python train.py --crop_scale_min=1 --encoder_drop_path=0.1 --one_sided=false
Rows from block 0 of the decoder, named by matrix and row number. Rows with one number belong to one attention dimension. Each number is 500 + 25 x the weight over its row's rms, rounded and kept within 0 to 999. All counts start at 0. Numbers have three digits each. After the name is the row's rms in percent of the matrix's.
# q: attention query, key and value (stacked) (decoder.0.attn.qkv.weight, 576x192, the q third), inputs 0-95
# k: attention query, key and value (stacked) (decoder.0.attn.qkv.weight, 576x192, the k third), inputs 0-95
q.130 095:467505538504511516513482521484510485459523515494509489488481467482510494520505534495464480494478520531475492510527512514430528501575492462527510510487542509491481471467505499502547487489491518516531522536522553495533481493478488526476533487464497458500515474510477457508481492481464509438
q.131 081:511471483547532467503501509506525522469480458500514523504533547469541499513461515501509520519545541497542504540514498480495533501518506531544507538471465520501521451474481489480497464551503464469491492539551516523505509528521485501508502499539507509540518496541470513447491492514515492503
q.132 091:558467464489495467510472495448529528501456509525500487489525508491515441523479499534474497492511512476506516451454509467474483482488542492518464464516439508486529467471480492500494532467479486500504527485514483472424514474510495511477471479474489487496506465526511508470512531505500485571
q.133 097:458530477506490537485546494478460484488527483475453489489470508500492516500481523512536501480508461527494485525461507475518462480506486481480565457504549468511500522526506535529524525520507489518470518492513494548488499445528516477482488541495486534478524517484531478431494536510441496457
q.134 098:552483536484513477469502447484468475540505516503516482504548512509525497542465477475455519508515527538540494501474492483484489498498520506502478511510483484510518491499519484469537489503556507556532478535509499463522521427561513509483512511488502474444520475489483468486474517516516505500
q.135 082:492521479471485496474470496508501499566478467493462517504507483494471481539497510478469476497515487517507510538543508547510509460486479476489553404495504478496523501487542500549478473485466531525556496500491491490506503502473533491481489525498510482509480490521527500522490549501481505520
q.136 101:509471513508515513545532482525512520516510477524513500510483476499479443522539443422492518465475481498477515498502481450517516523486502514519445509505499520505459472494493456454489473477513461507526479497473503508510525503473511534459491499476445516501516520511508506496502459481529523576
q.137 097:478483504475500453445503456459503500487508515526482484524500486498489545496483459477455525492449456498535467501506463507492523485449538441520483469491508529498505480532510482529496494452529498484492501518516509469521507491496493487483508501484494459525520478510481480509505545519468477518
q.138 089:430455524501466436533462487500472511451526500514559512535474514490508498497514482480504531466499494471502500493491525544507566533514495499493541490505498495464471460535500459518505475514486511486471493499477491496514488530540516507451505519475474495559527464456477492536525512496505531482
q.139 087:508513537514538480524542473487513510526542507539560488544510478517490464488516518509499501479479467500496514470490503510533473501522519537524497491488468496497474473524500449480470523498489479470517489530570508548498488541514527519527471514527463553507479506527484498509455484514516511501
q.140 115:496478521529523484500540543532517513505535516571473511541507463519506507510499483506524520509517435478502466492506481491522511507486507512486505485475470501520449484510497483502469499470426461494474499499532511504556536503502497500492501505506485524519512498514549470488527504477503508527
q.141 098:477525521490497535535462484517500530536473523513534516512510462460526528499530571466505488514489554482486479466537500463496527541472511527503508574486524501482540480506448475475491524514481491490521520531482497516505475547482469536501508496494536501533541516519453515546480438510500546515
q.142 098:459473438502494509469511495525466520484535496509484535482545477500509513473508501478576513484517494474495474555517488520516514554518474535474511452522502486526455520544509562544516509490502517421459513462530518469479530495529499489518528514499488524520474481513503487487461522493532509495
q.143 085:488524477477492485510439522500514499494434490549486488479506495459488499507518500521462489486468532482520473493548527535459513492500500502545480459532475515482570474512487499526463493471500532489518487477506460520488477533542501529514525516492492489519473480495510552501482503507462521547
q.144 081:480510493510459500542521500462467449487492483513491492500499487538527502503523486475500510528506516511562517475454470550534497526495495486509506491476516450484476512540488502523532534530490497484457499489482504464514501487502471524472503474526477481537455506494475485501517494497542480502
q.145 093:557511528465503494509486499462455499495450488491536511499521456540486474533542492480531520512480500492481511478491551508501483505522526445496525487543479488491514488514489475486457486484472490504530432544520511516491530493502494536516477487519478498476520483516532505494504482525501509550
q.146 110:443493489500481528545550484487510490506476454515483497466483506495492480491503494484527500504547499470461490450479529462478493485571507540477528512481565486464472530479500547497502510498523529491535534553530490556471502520452492543529482527500486544476518551488488478468472497483523507492
q.147 089:487499478481510479474475496488450511513479479512494522523482489492466491459458459484501469507503524471522543518512474514540489540497521485465463463512524527497491467496492483503507502454444510475488516515513469481542499492487510473512577489513469523491475452505527516458499504503483515532
q.148 090:528526474515533482529440508502499513461459474503557526503498496481496532494503485543522517497489535481488528484489525479508531474472537512484520545500456491464496484508463463499494530565480526464496452502518481548503526526508483494507468502502443478521488521488513549534527505499482537524
q.149 098:515514451535502471502498499537505523513526427499489539503522451503450489474509509531509499522514473488517540517511505489550533500479513500486504484486481474514496447497493498553444521461445468507460472489501463482503522509542517505489487509536501497546494464512508539473494520500482475527
q.150 095:519492482459496470451488480450507495492475560523536495539475509477489520495507492519512492484493491537487491514524463498502523472521533489500542473527486537561513459501516505516489530449445495537442516495476509487517514465464456516490502532505442512462497450478529504492515541499500480517
q.151 082:525485496504512483509453521520492530515459468451545553493509519509514508512471488501521510507499538440488539443477521475471513492532483511520522529508496479475505509484476523460498513541509500521512511518519530489501496514475535483551535502528455463497508488522546507503445466511514505495
q.152 105:455526495498504513500498508497519475461490478458490508486489489483472493472545488507562504520514528456486488499467486529484540496455502495483528517475504487477484496505464527510523457459467508473441511479514513520521510500500513469495487481534508451505495508485557519464514467523455485514
q.153 114:507494543484461520526464512523506533503518539499552457474498558488524520525492502468475479511481478521478501526499514524453494479488441503516475537502491515502530510486489495487516504539510524513526510511474505470493493502498471546460532453476526447498499494503464474529484530475509467461
q.154 098:456506479444485513548506436488502515495461491464497458480462522492497453488503472494511503476536498486457507504505486520451469487522509454497478421541532507477515518509536538562522492497534496467548525499504459499509530482488542481461522538450500499487507494469479475527491528471471479451
q.155 078:502526447476523503515496519490496490503471464510471497520508507510463521506516494516531485491494475510494513483511452478477506479525534485488490474490526517537520486502473548534487494498492553486465494511516493526518536480476526446522513499500502495460524527491533502406468504456474518469
q.156 092:511503495539518478505535506513541522476546464498483474488520511535517515533511552551569514481514513444488506518514498461529510533474479509478527539455508474498485519501483504510516502536506485446461469505536513509464511566530541515534473498518515513523520552511496523474512475505531466470
q.157 118:509502463516518490528524536521499483484484484457478500495456481483485468495521530534561499492534504480476549511483480527474525508523506505480541497464515485500466492475515535549498532491484460467469509500476506538499512527520518483502487532550462517493499539511559510449494495497500488505
q.158 087:473527507500516491498511488517474479495538472524477512547524483493500504501484492469499481473486462528490474498487475474522482495498524528517500479504520531527503530507515532483520525480502529462493479502481515538529477484496527490499497517484513558480495503495511485429518501451431512479
q.159 082:503504521501481459494502504524476460555537518511494523551494451524547525469500497511493495480516512543544451555515509489533511521478514512500466533472478505522501496509478471498474498448483523505480481477502537507553491517552478498487499470534522505514497501497484475423515482508484507506
q.160 102:498496499541524529448536519523507552504545561491549479492496516457520536489479512485495511509510511492457528492543510512422490502529485440484496508505470473491462486480478466491481476487511485462482487530510469530476512500496507529508516529531515504536496457475491513482540544467499536522
q.161 121:498487491529485528477534502471535459519493506495498510475490506451500492480488513458448465508503509468500508545494450574506501500515481528498473495513497498478494471490497460491508507487509492483489505479467525484482489478478512500508544504516481484493434459527482477492526480483525478495
q.162 098:515528504529555511523541542515480538508562532511493514498507502520485527456508530478521496524514539515507539490505480499476513509553494531499504516513480494496492487483478460558532486470517483465527515467507526499500473493528517486519551528534500517504500501472531511494506522473470530510
k.130 080:509506469469492530490525518527511512502503507474513458484494474502516492457510511455525470509532496531512503501493519509514522498481492546505532475527500486490507501515509502535529482496491499496477530456523446469547526525478469486470503550523522525543552486486491516479538478471468490518
k.131 076:503550500456496479471497527532510544541513463495465525524483513502492529549451459498462510465497504452534463488469501518479457532521498508524497496498501501519504506510514522449501505473467490484500557452495534540505473460499506522533518459499471515460514493488545510498472487514450494512
k.132 084:503494517527521495482504530505497484474484536459520447534494525480444533475528465558498492507545516492498534521547474500508554494499498497497461515454473488532528487496472475502492512503493462495466509465520516515499465510484547503482530474479537482511465512490525430489479461485505560464
k.133 069:503470457502514514464479499524474436502485442514514478489479487492522458517492491483526508548506510505467525530506510545445510524509489510549522538499504512492494504512543473506491508490515550543487501489484487495514519521491502493511468533537472469498507540527457509532522529492475452488
k.134 077:435519535469502522489474531518531450475498498482488524500451492491455539461488535487491503491445553529502493477501487517469502541531480472526545501485492483482478503520483513501456531483512546525505463499513525500534509473525490534501524517505521498467502511492482474450510473481489472493
k.135 085:505464496488508501502487467500482509491500496490499448471438495471507475480483470547479489568470517477468521534497516522474526496434473512503527542542477483504484497521499496483473543491534501474482448488482504537494505490491496485460454452485492486554489529471494528482470517523440519539
k.136 087:512485502494520501488455569489497470507526530535478483468459503486471491479569516521488513552544530549525472507511508483516484510494519540520547474494491505485548513484491483494467515498480493507493521500538489512482489510519539465490496499519471471509474526476499504494519466477502512484
k.137 083:526479475507475496502513490502469503504526477533532502469537499431510492519483462497485440505478500481480523548512453469441517513459492517516502473542522475459488496476500481518471479504481528509514533456518522546435485499509551565442508477454537516523496507486510485472523494489489519519
k.138 091:578517498512519513541517473477515516549543494490494466511516478512516510536478507492513508550531493496520477518528478472460533541536513470523506466543499531515499479470478467496510500519551457526476511469521521547480486472505516557498511475510525448477483525455534539493519470497484524483
k.139 069:458495460472500480474487531483504509477515458471515528495499519473535513502483502483462502491484456529466503556539504517528499510464512493477498537521503521500511511526486550491497490527496521469486460489474510510477510567486529491495522497477475473475533473447543493457523546486533489505
k.140 091:511478468472485460514517524505532567500511489470498506518455481478447499528510522521475504514478536479481530533488548480496481571493527527505503503528536510516500504505526500523479530535524472521461513502466498471431464549472497514498513499518510500476494492520492467483523496519508483470
k.141 079:516529545479495482504528508556469499463505497495522464459482515502521462471536499547478507489514491503488497520467533486496498471508493484513542455539476498503482504492489503510495514488513486525515500477487527528516518471564458506491489471517481506494514509489478519494524526508526509503
k.142 095:559507529508483524479484507518502491501543501506501481503519496459476527535535486524508466550484478478474486496459521482480518461493527478508514518492481509544540474487458481507484522492531479501548544486468543497478477511483545503502535461526491481470497505499518465499481490495533489478
k.143 078:517487506521471505518503455435540444499506533474517488501512531525498541492462512517511507483519559477471493490511484559463498490490484499515470515514485528494497467499522483513491468463521492478529503513514535517531527495487496523500552472462529490557484550498491492527498495504467515486
k.144 073:517502515480523522497495516529452483515500518477541504520518468520470485495499515528477498496521457521505429538499498451482527534492482505484490531497507539502475564510489468493488528453529557495457520512497507467514497495496526474492521515503472498497480442493508476518514427519520499514
k.145 088:469460502537511516509519502497511475482495522531522505517543531512529505461529531556529492521524552517498492472535451506503510481509481438527533504470474506519495530501482466434467499453485482565535457537532460477538478465506535515516509511524516530456489518487486556507507524455497476574
k.146 087:573526559524523520507528519495516500476497521482479460512477445461465506482471524539488512527480459503503455501522506467493500520525538480495529515506518487517492502491490492472524501509490480549482554516533540512501515496484517495470488492509542454484496480514506496544496488513500529439
k.147 084:522495470536512520524528533546562493446506528495492497544491537514485488442526483501487556538499487536518482448512523491528482495513497459500522501506507464508478530473484516512486522440481500504538456487528489498512562502514487546472482483516528476529499499471489498457479439466513530497
k.148 078:487513531542477495486516537511463510464522512500513480496496514498509486527504533483527512479548536525533459465495493501518527501502523461508512497485516520520512491512464544508503415538480490452485539482448459498510499474527532517518491496504494532474502516482506540525501543490502436484
k.149 081:504534510539490510516496493540506485509490513495497453537491486482543484521470530526475458510474483518559474543505545520506505498537552503517476548502512474502480470509494495485547473503490509440520477513555494492547500474497531479518482444522515508477495520484525483514459506552470514467
k.150 088:499468481519515518526553488538537486446516540522452467516478498477478519467476468494524504515515508479552515495506502543489487479517457477525510466494485465470489515487464469482487503525514491543523479456526496508452526468499476511458501478522524529503473516518555511506479517486496506490
k.151 078:527479544531511489472533518483480548524548473492509530488493557482496485471523493499525457469520508491482477509516491502506498531525511490473493479483471529525489507494483493534482449505505530485535504522529441486476500522500538508511490520495503489479493495465466548538515544479484470485
k.152 076:525499473495480456514482522498502493521512483486495458462502466443542467443464541503515472501550468497477494527511496483505538534482507514488486481520501494504509497500533499506533492522498503496484562447476468546498490524500486517499521551532485489465508481506495517468546495470492486494
k.153 074:475496495513519514455537507509486492466530472554505534491539472559551469472508472487517527479528475452479497508504532454510500476538515522513515450508514508475484506504529482469479552493510443500497493461524509459534499480504483524521551563506479513500515456526538501472489463520492506500
k.154 086:542449499548535488522483470477518499471495539493477477523503483471489502497527474524500484555505497493467530530516458504510501519520492539554440512519465494508528478480510486492496454491490502562498501522477520516450496529503534474484486454452482516549465488461495488521526468490530523528
k.155 072:519458510512526490506539518499527522453493510506507494483520574478529483473477510504466509522526502477465470495491499497525487485487470490508517506516472486502495513509506443489508474571491504486519458508525523463562511484464463452521518437519480510495495530543473509464473513506507536486
k.156 081:467518520503470486460474504512491512542476456487504518499514531505525529468529485537503490480496532483498518504513542536513498520512492524510528500533496514487531486533507502551491525504466506501522546459469485445537513520521513518541530498501499496478494470518496549449543516475475492502
k.157 078:528456530520465485505507479557467542504503471476496506493523485452492516499540477511547492511512472547498475482502506491504551522506500513489483519479524477552537504521490529493514460486520502587474492469491453492481520527501509465510521474500493472480513477482495544483532468511531493523
k.158 079:482483450490499493490499447515518495515477503491449486474517522488545515519514506481483511529498481467504495514502470547457486454504442489460493499537522489469473504504522509533551492490484497468491505492457478504466483545471442518529503484509488511571539494489454468504507532530468491515
k.159 076:503528473496497482517559483532468521474533485522460539467521528538490500483450512494466525549505437506487515509491520529482499501530476475475526476523482509478509495458519496506485524499483481529464458519542541458536505478504502562511501479527536468459543481494500496456519490498463492505
k.160 108:514500487503500516503492538504539529527501548509493485494471444505518517479508564469527501506499484504484508513487487506516503463444491471525509511504467480480473487465485496511482505475480487487488518486486494574535461488454467516454471464513533490480510542481520502513495511480459443528
k.161 098:514489471480519486487481467526471580510502491517496498532501482519472533491501514510475511475527521481505488560501459446548506507517495489464508481508494470486517486467499497514458474503529495491536529482517528473497515498506492526489516514484488523500478515503507481518468487530527525515
k.162 088:521498467492509503508508514474509488490487521481458493465521484452491488486484510492500496482481469527452495472440502517507457468459481475495472473473503452515501528471487495508488529488485534510460538535467532517531510442461547488465505481521513529490488511530500465518470478471485463461